A small contrastive image-text model, trained from scratch.
Training: 8700 steps, batches of 256.
Rows from block 3 of the image encoder of a small contrastive image-text model, named by matrix and row number. Rows with one number belong to one channel. Each number is 128 + 32 x the weight over its row's rms, rounded and kept within 0 to 255. All counts start at 0. After the name is the row's rms in percent of the matrix's.
After each channel's rows are labels from the 100 images, of 14848, where the channel reaches its highest value: "responds to" is what is common among them; "peak on" is the class under the peak. Only what is clearly more common there than usual is listed. The data: made-up ball-and-stick molecule models.
# c3: 3x3 conv (encoder.blocks.3.c3.weight, 96x96x3x3, each kernel summed), inputs 0-95
# c1: pointwise conv (encoder.blocks.3.c1.weight, 96x96x1x1), inputs 0-95

c3.95 109 [103 124  65 157 104 114 115 105 120 139 134 103 103 164  85 123 143 117 116 118 178  33 157 173 112 134 114 126 128  76 149  99 118 112  98 148 150 130  34 147  70 112 131 123 126  97 135 112 138 150 132  99 179  83 126 131 126 145 141 124 121  80 127 120  77 171  92 117  95 126  63 146 164 102 111  86 131 178  67 137  88  99  86  91  45 119 114  85  80 113  88 135  90 132 122 139]
c1.95 115 [164  84 116 212 146 157 151 129 165 141 129  58  96 138  96 122 108 118 154 122 154  77 152 152 120 163 139 146 158 116 109 139 140 124 145 160 124 130  64 144 109 137 179  83 164 122 143  89 149 117 138 142 187  97 131 111 147 176 141 156 148 124  83  96 128 132 116 177 124 143  34 132 131  79 122 105 117 172 120 162 144  89  92 134  81 147 147  75 101 122 128 135  45 136 144  43]
responds to: dark backdrop; balls and sticks
peak on: grey ball

c3.8 105 [100 146  93 117 120 132 132 110  82  62 137 206  90  83  80 111 126 129 128 151 147  83 124  95 140 117  81 138 125  79 146 126  99 141 129  89  58  73 146  78 118 107  90  84 102 114 147 136 139 138 100 108 137  99  97 104 129  97 115 170  89  99 135 114  73 101 108 109 132 122  89  84 133 136 120  80 114 138  72 128 116 125 133 127  70  71  64  88  87  91 107  33 130 120 144 133]
c1.8 104 [110 109 104 133 105 106 123 144  71  26 150 125  75  79  99 107 135 111 130 128 129  94 137 118 139  77 129 173 177 117 145 137 119 164 127 133  86  46 130  86  86  82  76 103 144 128 143 112 138 104 108 117 118 129 134 103 148 126 144 119 135 110 139 184 110 112 104  77 153 142 107 124 145 171 158 134 134 155  50 112 138 116 185 128  96 126  80 124  89 137 108  29 202 127 115 136]
responds to: yellow ball; small balls on sticks; balls: twelve
peak on: yellow ball

c3.34 095 [110  98 119  70 126 158 144  98  83 109 165 107 111 129 153 100 139 149 131 123 134  72  91 121 135 144 126 123 108 146 113 108 127 132   0 148  96  95 125 166 122  65  89  78 147  73 117 125 154 117 163 117 128 149 134  76 154  59  77 116 118 162  83 117 103  98  90 128  79  89  99 120 116 137  65 140 111  95  95 147 141 140 168 147 129 120 178 129 114  86 108  62 121 131 117  97]
c1.34 119 [127 115 159 118 134 109 165 150  43 159 109 142 145 141 106 122 139 136 147 130 137 104  97 109  76 135  68  23 104 121 104 142  89 109  40 172 157 130 108 144 119  97  91 132 117 122  69  47 175 124 121 127 132 134 102 112 128 184  93 122 113  99 120  99 143 120  71 124 167  92 134 107 132 141 169 116 143 143 138 145 165 143 155 137 123 139 123 127 117  33 103 182 166 117 155  91]
responds to: purple ball; small balls on sticks; balls: twelve
peak on: purple ball

c3.21 090 [148 127 123 104 126 123 194 130 139 159 135 135 162  84 200 106  59 101 120  81 132  36  93 129  97 149 130 105  69 172 119 109 152 161 166 156 103 164 154 127 145  71 151 110  88 121 124 147 156 143 116 166 100 136  80 108  87 149 163  65 113 109 110 153 137 123 168 112 109 119 131  82 134 114 146 108 132  37 146 135 136 123 148 134 108 159 163 163  78 140 152  92 176 129 191 108]
c1.21 105 [153  92  99 104 154 100  91  78 153  73 126 113 112 126 110 129 123 138 139 171 162  47 175 122 134  65  96 100  89 141 137  73 120 120  99 134  72 138  50 135  80  87 156 184 171 100 118 100  95 123 138 134 162 123  59 111 145 108 135 147 183 110 167 123 155  96 141 122 153 104 151 126 100 141  93 109 110 174 136  62 118 102 105 139  53 147  95 112 142 159 116 138  94  93 123  87]
responds to: space-filling; balls: twelve; balls: eleven
peak on: grey ball

c3.17 126 [110 114  70 131 130 123 176 132 105 102 111 180 122 206 150  69 132 142 153 112  80  94  40 130 131  89  74 116 145 106 199 171 146 157 128 117 175 133 129  99 135 125 132 111 159 146  51  95 120  98 122 113 154 144 136 140 143  75 110 144  99 142 162 136 104  98  93 159 132  95 103 129  34  89 124 110 109  90 136  84  70 120 133 142 152 115 102 136 190 145 112 156 112  90 125 122]
c1.17 119 [114  82 173  88 173 108 158 168 148 111 121 144 144 101 186 143 191  77 140 136 117 145 118 128 149 164 151  95 153 126 108 195 132 130 182 142 174 144 101 140 183  95 132 129 161 105  79 132 120 126 134 103 122  90 148 134  93  84 165  88 106 123 170 165 149 126 173 160  74 143  96  95  64  83  99 113  93 111 108 175 130 136 101 134 154 126 112 143 182 136  73 137 126  85 171 210]
responds to: balls and sticks
peak on: grey ball

c3.44 096 [ 59  91 112 100 107 121 166 146 138  90  68 135 149 137 135 106 130  86 134 144  65 162 108 160 161 113 152 222 129 126  84 108 110 182 152 132 107 122 109  89 123 157 146 102  37 172 114 138 163 125  93  82  94 107  84 127 152 102 131 165 139  53 148 138 146 121 118 125 119 179 112 171  83 119 115 139 151 149  97 118 157 111 111 142 124  95  60 171 112 133 113 111 125  67 168 114]
c1.44 102 [ 96 136 133 116 150 100 122 146 105 102 152 125 105 106 150  53 115 108 127 126 102 198  92 131 107  90 154 126 117 182  97 135 141 127 109 163  81 153 133  85  99 164 180 112  33 150 126 122  90 108  79 133 148  85  67 135 142 109 113 105 113 120 163 105 122 120 148 127  63 108  80 136  83  53 109 116 141 126 119 135 123 124  38 154 125  88  65 167  92 122 164 102 129  93 156 115]
responds to: orange ball; balls and sticks
peak on: orange ball

c3.72 092 [134 123 126  98  93 127 173 122 145 138 176 154 149 130  86 123 162 151  87 121 111  73 159  74 146 144 174  89 113  77 165  96 112  92 104 168 101 210  95 106 102  80 113 135 134  73 112 150 136  84 143 107 141 127 145 169 114 127 151 101 157  99  92 121 165 141 125  98 115  82 145  89  58 118  96 167 133 101 120 137  95 165 174 155  84 157 161  67 163  53 107 121  79 167 130 117]
c1.72 100 [137 148 138 101 116  76 134 118 141 160 165  72 193  97  69 104 131  93  79 135 117 112 228 105 142 131 154 142 111 133 105 172 128 100 165 153 111 145 133  89 114 137  86 146 150 107 119  99 134 114 116  90 130  62 146 116 133 117 104  81 120  66 132 119 174 123 135 147 102  67 151 134  24 126  93 108 143 161 120 160 101 126 134 130 114 150  95 140 164  74  90 111 113 164 139  54]
responds to: space-filling
peak on: grey ball; white ball

c3.18 091 [121 122  75 116  98 102 125  19  48 123 181  91 172  93 136 126 139 109  78  80 148 122  86 127 113  78 106 115 159 126 106 129 154 116 146 118 154 143 107 121 164 141 127 121 145  97 148 135 151  68 104 117 145  95 145 106 132 173 104 141 101 153  94  84  35  89 160  83  96 161 109  92 137 128 153 119 132  99 153 128  86 171  90 116  59 139 104 137 123 138 146 105 103  75  98 112]
c1.18 092 [131 109  81 127 140 105 123 103  85 121 121 174 140  64 136 141 117  90   0 123 119 109  60 100  79  77 126 136 120  98  98 136 136 131 159 141 117 107 110 111 118 160 133 154 162  57 113 148 141 112 171 127 100  92 102 142  74 148  99 117 124 144 138 127 125 146 111  85 109 141 130 132 140  84  86 132 143  92  99 115  86 111  59 149  92 130 123 114 154  85 108 112 103 100 114 100]
responds to: blue ball
peak on: blue ball

c3.78 100 [171  83 103  48 171 125 107 111  98  99 129  89  82  98 185 147 130 141 137 160 159 165 106 106 156 117 118 127 143 149  66 126 164 160 134  78 100  65 143 119  95 145 154  89 156 114 101 102 122  90  94  86 147 125 122 144 105 142 130 103 113 108 122 143 106 114  76  92  49 123 108 138  82  69  65  73  91 166  34 121 134  91 113 120 112 118  83 152 123 130 148 105 141 121 131 154]
c1.78 116 [154 148 112  60 140 135 124 137  49 123 163 117 106 113 123 168 122 164 121  95  99 103 106 121 163 125 152 108  67 121  89 171 164 135  98 160 107 126 120 117  97 103  90 103 142 138 168 129  84 135 124 109 146 124 147 103 104 120 146 164 124 122 124 167  46 136 140 104  29 133 101 109 121 132 128  99 103 136   0  91 146 130  90 140 127  99 145 155 101 131 117 100 191 148  93 115]
responds to: orange ball; small balls on sticks; balls: eleven; balls: twelve
peak on: orange ball

c3.24 085 [110  75  88 130 116 186 113 102 119  78 142 164 114 135 145 142  99 140 135 171 127 101 125 175  19  72  98 170  80 131 147 151 133  98 124 173 104  58 152  84 130  91 195 159 121 132 180 138  93 158 142 146  87 187 105  88 145 161  98 101 109 107 112 137 154  61 150 113 125 145 141 112 128 122 125 109 106 148  48 130 125 146  98 171 113 150 145  95 104 109 132 147 134 110 123  89]
c1.24 092 [ 94  98 102 125  97 148  72 109 134 134 139 153  84  83 176 114 125 144  99 131 156 118 128  82   0  67 118 182 150 101 135 128  97  70 155 103 105  88 125  68 139 113 142 137 121 137 141  98 150  95 147 104  58 123 133 127 101 123  97 157  85 127 121 114 141 103 129  68 123 149  98 130 100 100 146 148 131 102  76 159 137 106 106 193 159 103 142 122 143 157 154 104 197 101 170 120]
responds to: blue ball; balls and sticks; balls: twelve
peak on: blue ball

c3.66 075 [133 109 135 120 217 124 140 104 140  76 114 179 166  92 118 152 205 105 111 139 137 141 139  93 136 127 128 121  96  80 139  86 129 148 116 170 173  76  79  95 119 118 160 103 133 122 137 115 152 119 145 101 141 159 152 118 109 117 145 145 121  98 112  74  73  93  49 157  80 164 109 119 101 120 192 181 185 154 142 117  85  94 133 156  67 120 156  90  77 136 166 120  74 127 150 143]
c1.66 102 [155 155 127 153 135  89 209 152 118 142 107  71 118  91 132 150 146 129 129 112  47  91 123 139  90 141 101 119 145 136 201 137 126 158 151  99 116 106  84  98 112 104 136 152 119 113 100  56  98 122  99 101 121 160 173 128 190 113 142 142 143 138  78  77 102 114   0 107 122 157 155 106 135 142 153 113  99  95 131 125 142 154 141 114 176 125 106 130 110 126 150 117 101 141 121 125]
responds to: green ball
peak on: green ball

c3.56 074 [104 170 145 128 123 163 143 125 141  87  46 146 137 125 121  91 157 129  82 105 138 109 153 105 121 201 151 117 183 167 147 108 170 148 131  96 135 166 193  80 169 105 146  66 141  74 142  95 122 165 168 170 146 108 119 131  80 113 128 161 126 109 115 151 170 166 139  92  96 136 201  94 133 131 134  91 119  96 137 161 118 157 141 133 169 111  85 150 152 107 174 146 131 202  59 140]
c1.56 091 [106 130  97 134 111 152 103  70 105  62 138 120 160 125 132 141 145 137 113 102 122 169  95 126  91 105 136 148 151 132 131  74 136 113  81 127 113 102  96 154 106  94 134 145 120 173 107  94 134  80 112 143 136 121 135 130   0 142 141 136 141 128 171 143 124 151  77 148 136  93 163  85  92 100 123 182 157 102 112  88 116 125 132  52 104 159 175 100 138 113 133 128 122 117  78 137]
responds to: balls: twelve
peak on: red ball

c3.39 097 [177  86  92 160 142 118 171 172 150  71 189 122 150 143 161 143 175 114 118 107 101 172 198 135 127 146 161 136 146 116 143 152 174  95 116 146  56 105 133  74 142 168  71 149 100 132 105  89 153 129 139 105 147 123 175 133 166 120  83 147  77 186 146  78 144 124 106 148 128  87  92 167 149 118 179 117 117 192 150 161 101 150 141 161 164 141 149 167 148 126 120 110 103 117  55 105]
c1.39 097 [176 130 108 132 122 180 210 170 180 119 214 105 115 147 165  92 164 168  94 107 187 122 138 132 135 172 142 139 147 105 109 129 151 170 187 181 132 162 113  15 150 135 136 117 102 136 136 109 146 132 147 139 106 103 160 175 122 104 169  69 165 172 109 151 115 127 162 115 111 153 133 119 130 160 110 100 153 150 138 194 137 131 147 142 113 103  95 143 116 167 163 149 162 147 163 126]
responds to: small balls on sticks
peak on: red ball

c3.16 102 [111  95  90 113 113 133 105 158 107 149  76 142 106 150 167  38  80 191 113 140  48  66 107 128 115 109 111  66 146 150 161 139 162 111 186 134 106 138 106  95 123  76 116 136 177 113  84 125  85 110 130 126 122 168  66 168  98 102  94 135 152 123 157  82 161  92 112  97 144 132 112 119  70 121 110 133 122 114  99 111 132 107 172 131 195 117  75  85 116 139 155 146 114  84 118  99]
c1.16 110 [132 104 133  71 139  92 137  82 142 103 108 186 103 131  91  98  22 180 177 147  84 103 123 169 125 124 167 105  69 119 140 122 118  84 144 136 181 108  90 153  93 119  86  87 126 146 126 112  93  92 176 130 206 144  71 113 109 106 153 110 111 111  90 188 130 127 132 115 115 106 152 120 117 115 144 145 119 133 115 154 102 162 113 127  48  83 171  83 126 130 149 115 127  86 138 164]
responds to: balls and sticks
peak on: grey ball

c3.48 097 [ 91 121 157 131 120 185 143 110 141 110 137 146 148 122 107  98  92 175 131 139 163 109 171 136 122 161  99 146 110 136 133 172 114  99 138   0 117 164 102 126 109 133 143 149 128 115 124 150  71 129 172 127 111 161 117 115  81  89 104 144 148 115 129 102 156  86  91  67  71  97 167  92  97 145 125  91 101  86  73 151 160 125 149 178 118 129 120 128 123 113 149  47  76 124 102 129]
c1.48 117 [ 85 137 142 169 173 142 197 154  78 154  94 144 154 143 103 119 121 102 158 155 142  95 109 129 153 162  84  96  75 129 108 107 155 105 135   0 140 150 123 123 128 106 148 117 114 101 130 151  17 127 120 114 126 147  92 117  89  94 112 118 126 121 112 110 179  97  97 109  94 113 147  99 121 128 120  85 135 128  82 103 136 112 146 124 102 141 125 119 151 105 117  36 109 135 116 123]
responds to: red ball; small balls on sticks; balls: twelve
peak on: red ball

c3.35 125 [120 109  81 136 103 151 175 149 102 126 118 159 122 230 135 111 120 139 117  98  99 115 103 135  74  99  81  94 109 105 125 111  99 138 145   7 120 136 116 108 128 106 133 113  96  45 125  95 122 150 121 101 101 138  58 131 118 104 128 128 136  78 130  85 137 114 124  67  87 115 106 115  79  84 139  72 129  57 112 108 107 144  67 125 151 109 102 117 132  98 142  77 121 133 119 133]
c1.35 112 [105 122  87 134 145 123 150 149  75  80 143 105  85  99 145 143 145 161  91 106 105  63 115 189 151 180 140 115 147 161 117 104 136 155 225  31 125 179 113  84 135 117 137  81 117  65 164 103  97 143  95 162  99  82  98 129 116  83 132 108 138  64 105 134 100  90 104 115  54 125 140 121 104 112 120 118  82 123 134 138 115  95 109 112 159 119  87 124 103  99 118 105 145  91 109 129]
responds to: orange ball; small balls on sticks; balls: twelve; balls: eleven
peak on: orange ball

c3.90 110 [130 152 131 100  75 138 110 138 145 158 182 137 170 137  78 139 134 158  60  52  83  71 106 120 104 103 145 121 152 103 111 151 111 104 126 144 160 194 130 126 121  59 135 120  91  81 177  97 159 138 127 154 128 109 112 148 149 191 133  91  99 159  42 154 136 129 135 117  99 142 176 107 150 149 142 102 141  29 103 149 113 106 114 100 127 164 137  82  98  77  97 135 150 114 116 132]
c1.90 098 [146 132 125 100  99 121 121 123 127 146 137 156 146  96  77 143 138 122  88  88  64  82  92 100  92 165 159 173 112 108  72 123  72 130 105  98 159 105 150 105 101  83 141 142 104  88 124 108 122  87 104 120 146 121 102 127 178 136 125  85 101 120  70 127 146 118 116 104 119 137 163  99 107 102  87  78 157  73 109 109 114  90 110 119 157 121 114 122 149 102   0 132 135 138 121 117]
responds to: space-filling
peak on: blue ball

c3.85 114 [137 104 130  98 163 121 122 127  77 114 112 112 128 102 138 112  91 104 156  97 129  95  99 150 147  79 138 141 110 139  97 106 103 127  87  98  61 112 115 124  87  65 133  94 136 102 117 145 121 133 138 137 139 103 124 107 110  96  66 114 119  99 127 152  72  90 116  91 116 148 109  92 152  87 148 106  83 119 149 168  56  92  70 105 136   0 131 149 103 106  79  88  98  93  94 123]
c1.85 115 [ 94  89  24 161 133  84 166 149 127 170 140 105 194 134 168 142  79 151 104 164  88 143 138 124 150  78 117 147 146 125 109 146 102 171  78 151 108 137  90 106 111 120 168 139 128  80 154 156  90 114  93 108 114 112  94 107 157  86 156 142 120 133 128 138 129 116 150 122 104 149 104  61 146 110 196  98 119 105  87 151  96 149 120 139 117  12 103  86  96 104  91 144 137 116 145 142]
responds to: green ball; small balls on sticks; balls: twelve
peak on: green ball

c3.1 094 [126 151 161  83 114  83 112  91 100  99 139 120 104 146 155 134  34  20  92 125  63 142 116 118  94 101 120 106 154 125 148  80 101 104  98 136  79 127  88  85 197 100 119 166 127 102  95 147  67 124  98 163  78 137 137 131 119 109 149 103 153 134  96 121 149  43 142 106 108  68 166  98 100  99 140 141 162 115 127 120 103 109 149 123 154 101 113 118 154  86 127 148  95 114 112 119]
c1.1 105 [125  34 143 154 121 106 160 121 133 135 156  79 100 133 129 178  79  29  96 143 153 160 164  69 109 131 128 171 104 100 117  95 117 166  94 102  40  78 109 105 117 139 101  58 123  82 112 123 135  81 104 134  82 119 108 114 116 107 127 134 117  76  91  94 139 140  97  61  86 107 152 101 132 106 161 108 157 160 165 146 127 147 124 166 106 124 100 157 112 111 112 125 107 164 132 117]
responds to: space-filling
peak on: white ball

c3.82 091 [114 137 157 126  95 121 126 121 138  68 105 101 101 118 125 122 151 117  94 125 179 143  88 169  91 101 120 138 169 130 129 123 107 145 124  71  64 121 164 103 142 103 136 141 128 139 108  85 104 150 150 158 151 119  80 122 115 162 110 155  73 101 158 117 123 155 121 106 109 109  82 162  81  80 120 122 130 133  69 111 120 146   0 105 126  84  83 101 116  94 110 111  96 138 113 105]
c1.82 100 [157  90  97 122 131 122 110 123 159 136 160 194 183 112  86 151 106 171 104 147 100 122 122  97  87  96 109  93 120 111  89 140 115 119 121 156 118  63 149 153 122 138 153 124 117 137 128 124 112 133  36 140 141 131 165  54  98  98 178 156  82 119 101 192 177 113 159 126 119 157 123 130 141 152 111 127 122  98 110 115 103  85   0 100 119 155 138 114 102 118 122 147 120 153 129 129]
responds to: green ball; small balls on sticks
peak on: green ball

c3.77 094 [134 125 121  83  64 122 181 141 127 113 185 169 119 132 135 101 125 100  52 133  61 107  55 127  92 105 130 151 127 108 151 132 131 159  94 100 157 125 125 138 135 142 104 149 115 130 131 127 119 143 121  53 119 202 102 145 148 113 127 105 139 131 119 129 120 167 119 133 132 131  72 131  46  95 154 132 121   7 147 130 181  80 133 178 197 115 118  99 130 150 138 152 118 142 115 121]
c1.77 100 [105 147 147 151 130 123 122 160 135 109 162 140  96  53 110 166  74  99 129 135 147 138 165 174 194 153 140 162 128  88 152 148 192 103 148 128  82 108 109 135 148 141 126  82 174 103  76 119 125  73  56 148 139 105  59 109 127 134 139 156 152 104 156 113 134 101  96 111 135 130 129 144 171 154 100 168 127  42  88 121  72 178 120 137  73 107  82 189 125 119 123 112  94 118 136  88]
responds to: balls and sticks; balls: eleven
peak on: white ball

c3.5 094 [145 133  95 103  81  32 115 111  74 138 157 128 165 148 110 124 137 150  93 133 148 102 154  42 143 101 119  98 108 128 121  81 109  94 123 108 101 147  39 121 125 114 116 109 123 106 166  90 103 112  94  97 128 130  76  65 143  88 145  98 105  97 174 130 122  83  97 137 141 156 112  89 163 162 182  81 156 106 107  84 134 114 141 141  98 143 129 145 119  74  83 126 170  80 186 128]
c1.5 092 [114 148 105 109 115  19 151 133 146 111 135 152  84  90 103 113 137 134 118  98 127 111 101 130 103  97 117 183  63 133  98 101 108 128 143 107 102  31 161 143 108  99 157 114 146  70 147 114 157 108 169 150 159 126 105  87 151 138 139 115 137 108 140 144 105  86 183 112 116 126  97 138 153 113 157 114 107 108 101 205 136 195 118 143 154 145  97 191 170 151  54 162 155  84 129 129]
responds to: blue ball; small balls on sticks; balls: twelve
peak on: blue ball

c3.81 080 [118 130  97 189 140 120 179 131 139 155 124 120 117  93 100  73 104 106 168 152 149 145 124 153 102  95  70 129 171 160  71 124 136 106 153  69  56 107  94 128 144 142 117 115  42  95 103 154 164 140 137 114 100 159 106  65 119 102 135 141 180  95 122 139 141  71 160  99 132 109 128  68  83 135 145 124 124 125 140 114 103  46 171 137  62 113 127 158 161 144 121  87 153 115 176  95]
c1.81 097 [151 116 149 134 125 138 144 176 121 135 125  56 145 100 148 147 165  65 111  99  68 111 118 126 137 151 164 107 111 121 103 155 104 109 159 135 119 139 112 161 155  88 169  84 109  79 147 170 148 104 106 129 139 106 136 121 127 144 119 131 111  81 157  96 155 172 146 158 140 205 140 131 134  98 103 153 175 107 137 185 135   0 100 136 214 139 109 155 108 116 139  99 137 105 124 128]
responds to: small balls on sticks; balls: twelve
peak on: blue ball

c3.80 084 [120 160 124 147 175 114 122 148 134 111  71 112 127  72  66 110  78 119 126 124 142  92 105 120 132 128 117 143  99 109  97 130 115 138 108 161 119  97  93  83 138 163 168  98 145  17 128 117 138 114 131 123  92 100 128  89 122  78 129 122 197 119 113 130 152  72 141 103 118 136 158  98 108 123 149 117 114 100 158  83   0 151  66 143 164 126 127 105 164 109 122  81 127 117 119 145]
c1.80 106 [163 135 114 158 151 157 182 132 124 111 146  37 115  95 133  67 133 103  93 136  95 128  70  76  93 144 120 148 104 132  96  95  84 175 136 103 108 123  64 131  91 119 123 109 116  85 141 108 168 135 167 126  44 126 134  85 113 150  79 165 127 135  92 118 109 102 119  97 110 147 147  98  87 121 140 137 101  59 129 172  35 117 106 148 144 166 102  85  85 125 106 172 133 114 133 106]
responds to: balls: twelve
peak on: grey ball

c3.37 086 [ 99  84 116 145 108  83 107  89 121 113 153 173  99 138 101  89 106  97 150 190 141 133 159 148 124  53  96 151 115 110 134  76 154 166  69 104 140  58  96 115 131 153 132 111 123 121  99 146 111 152 174 115  93 126  81 102 127  89 138 175  74 142 164 177 136 119  73 107 116 102 132 102 100 105  78 135 132 185 110  66  88 138 167 174  65 139 140 167  70 113 147 134 148 176 129 131]
c1.37 095 [105 127 135 147 155 147 148 163  87 149 107  56 119 109 162  42 123 108 130  87 111  94 157 108 134 148 135 142 144 141 129 138 132 135 197 136  60  18 146 116 136 122 158 132 135 116 143 138 177 179 144 108 137 120 138 110  98  83 125 139  78 103 112 134 175  67 161 140  81 167  71  92 121 112  97 111 140 143 103 184 163 112  96  89 133 134  87 172 159 163 174 106  94 149 127 125]
responds to: red ball; small balls on sticks
peak on: red ball

c3.63 100 [118 133 136 139 161 118 170  80  88 116 103 104 121 124 125 126  98 167 143  93 136 110 110 140  72  69 130  87  76 114 143  84 132 111 124  77 106 110  89  90  93  88 147 122 135  54 118 135 127 132 127 115  93  85  91 109 107 132 142 152 160 118 181   3 140 102 140  94 136 112 119  77  96  74 176  83  88  98  82 117 119 159  97 145 110 135 149 125 107 114 105 107  55  92 151 145]
c1.63 105 [125 128  60 125 140 132 137 151 205  38 133 127 108 110  91 134  91 160  99 155 117  72 125 150 120 124 163 140 156 171 104 144 156 165 115 182 123  48  87 111 121 114 130 144 122 111 142 116 107 118 156 133 138 120  90 122 116 122 115 126 146 123 116   1  88 130 110  87 159 131 118 107 129 153 159  86  93 120 108 114 140 129 155 155 138 149 153 126 120 166 105  11 147 130 146 120]
responds to: yellow ball; small balls on sticks; balls: twelve
peak on: yellow ball

c3.76 108 [118 122 115 134 170 142 190 137  81 114 158 148 123 111 117 112 140 132 206 110 143 156  92 126 119 113  57 152 140 107 123 170 148 139  78  32  78 124 126 137 152 125 173  89 100 129  85 131 118 135 153 124 132 107  94 137 126 139  83 140 107 116 149 100 136 143 117  86 106  84  49 140  60 197 116 115  67 130 107 106 115 150 150 115 162 143 112 134 172 160  98 101  38  95 144 127]
c1.76 099 [153 131 173 149 180 166 170 128 112 121 113 158 115  63 135 119 141 127 119 101 113  63  92 137 128 192  77 114 112 154 135 162  98  83 180  61 132 153 138  86 155 136 138  56 157 122 145 120 108 126 130 105 124 117  91 132 127 123 127 102 109  87 139  96 127  78 144 133 146 101 116 123 134 141 127 117   0 122  99 162 157 136 110  95 180 149  98 146  95 105 101 103  48  98 142 100]
responds to: red ball
peak on: red ball

c3.70 084 [123 116  95  51  87  79 156  94 103 136  85 118 150  87 130 110 161 176  81 134  62  76  90 118 168  65 152 114  92 141 114 139  53  95 131 109 135 108 165  64 115 115 139 120 150 146  95 140  85 116 115  91 122 122  79 177 120 175 105 118 117 131 123 129 163 102 124 125  95  78  66 115  97 107 126 115  55 128  99 119 113 109 121 109 104  79 158  79 132 134 145 140 107  84  95  86]
c1.70 087 [164 162 176  65 117 138 143 195 133 143 129 126 135 138 154  99 143  86 104  84 122 114 150 105 142 140 185 150 114 165 158 145  97  99 152 127 121 107 156 145 163 160 161 100 122 152  99 134 121 113 116 186 130 106 137 149 155 137  94  59 135 176 115 142 163 110 133 100 107 147   1 145 149 171  91  68 106  60 161 188 148 130 169 129 161 149 108  90 109 140 158 170 133 128 153 148]
responds to: space-filling
peak on: white ball; grey ball

c3.0 144 [ 55 102 117 135  93 147 137 113 102 125  92  61  89 137 124 126 106 110 147  71 105  60 101  97 115 154  66 140 144  97  99 162 114 114 133 148  94 154 124  71 111 102 142  71 134 110 142 102 134 114 101 137 128  60  90  88 105 132 115 104 154  52  52 117  48 107 152  73 114 159 125 118  68 115 130 109 157 103 110 159 110 129 125 122  76 129  72  91 151 110 143 114 126 107 121 162]
c1.0 097 [  0 109 138 125 109 119 120  83  96 131 134  77 146  79 132 126 111 123 147  82 114  89 119 106 120 106  84 136 175 105 113 127 122 100  99 168  68 141 137 118  65  95 133 133 105 135 158 115 149 139  81 110 120  88 129 147  35 108 104  93 141  84  72  92  77  96 143  56 142 128 132 132 100 152 134  73 176 139  84 112 118 122 135 114 111 121 123  92 163 116 136 117 140  85 135 141]
responds to: space-filling
peak on: grey ball

c3.55 107 [ 96 104 134 150 142 170 120 116 123 173 137 165 127  42 112  74 101 153 164  79 108 168 156 230  97 138 138 132  92 187 129 135 104  87 151 155 142 121 142 142 101  86 148 115  99 154 137 167  82 153 169 167 114 168 141  64 151 156 161 125 137 141 127 202 117  97 163 160 107 124 149 124  92 117  72 130  90 130 150 131 134 119 152  97 157 143 178 156  91 168 158 168 171 113 106 116]
c1.55 096 [100 162 155  49 126 175 104 130 145 173 105 140 101  96 116 144 100 141 151 132 154 190 131 170 135 172 176  97 138 130 133  99 109 108 110 147 150 181 140 143 110 169 135 109 116  84 141 159 109 105 188 155 137 134 166   0 129 163 153 122 117 168 125 152 147  92 144 182 125 113 123 116 148  74 158 109 112 100 169 155 119 173 131 101 152 122 145 159 138 171  84 151 154 127 156 140]
responds to: orange ball
peak on: red ball; orange ball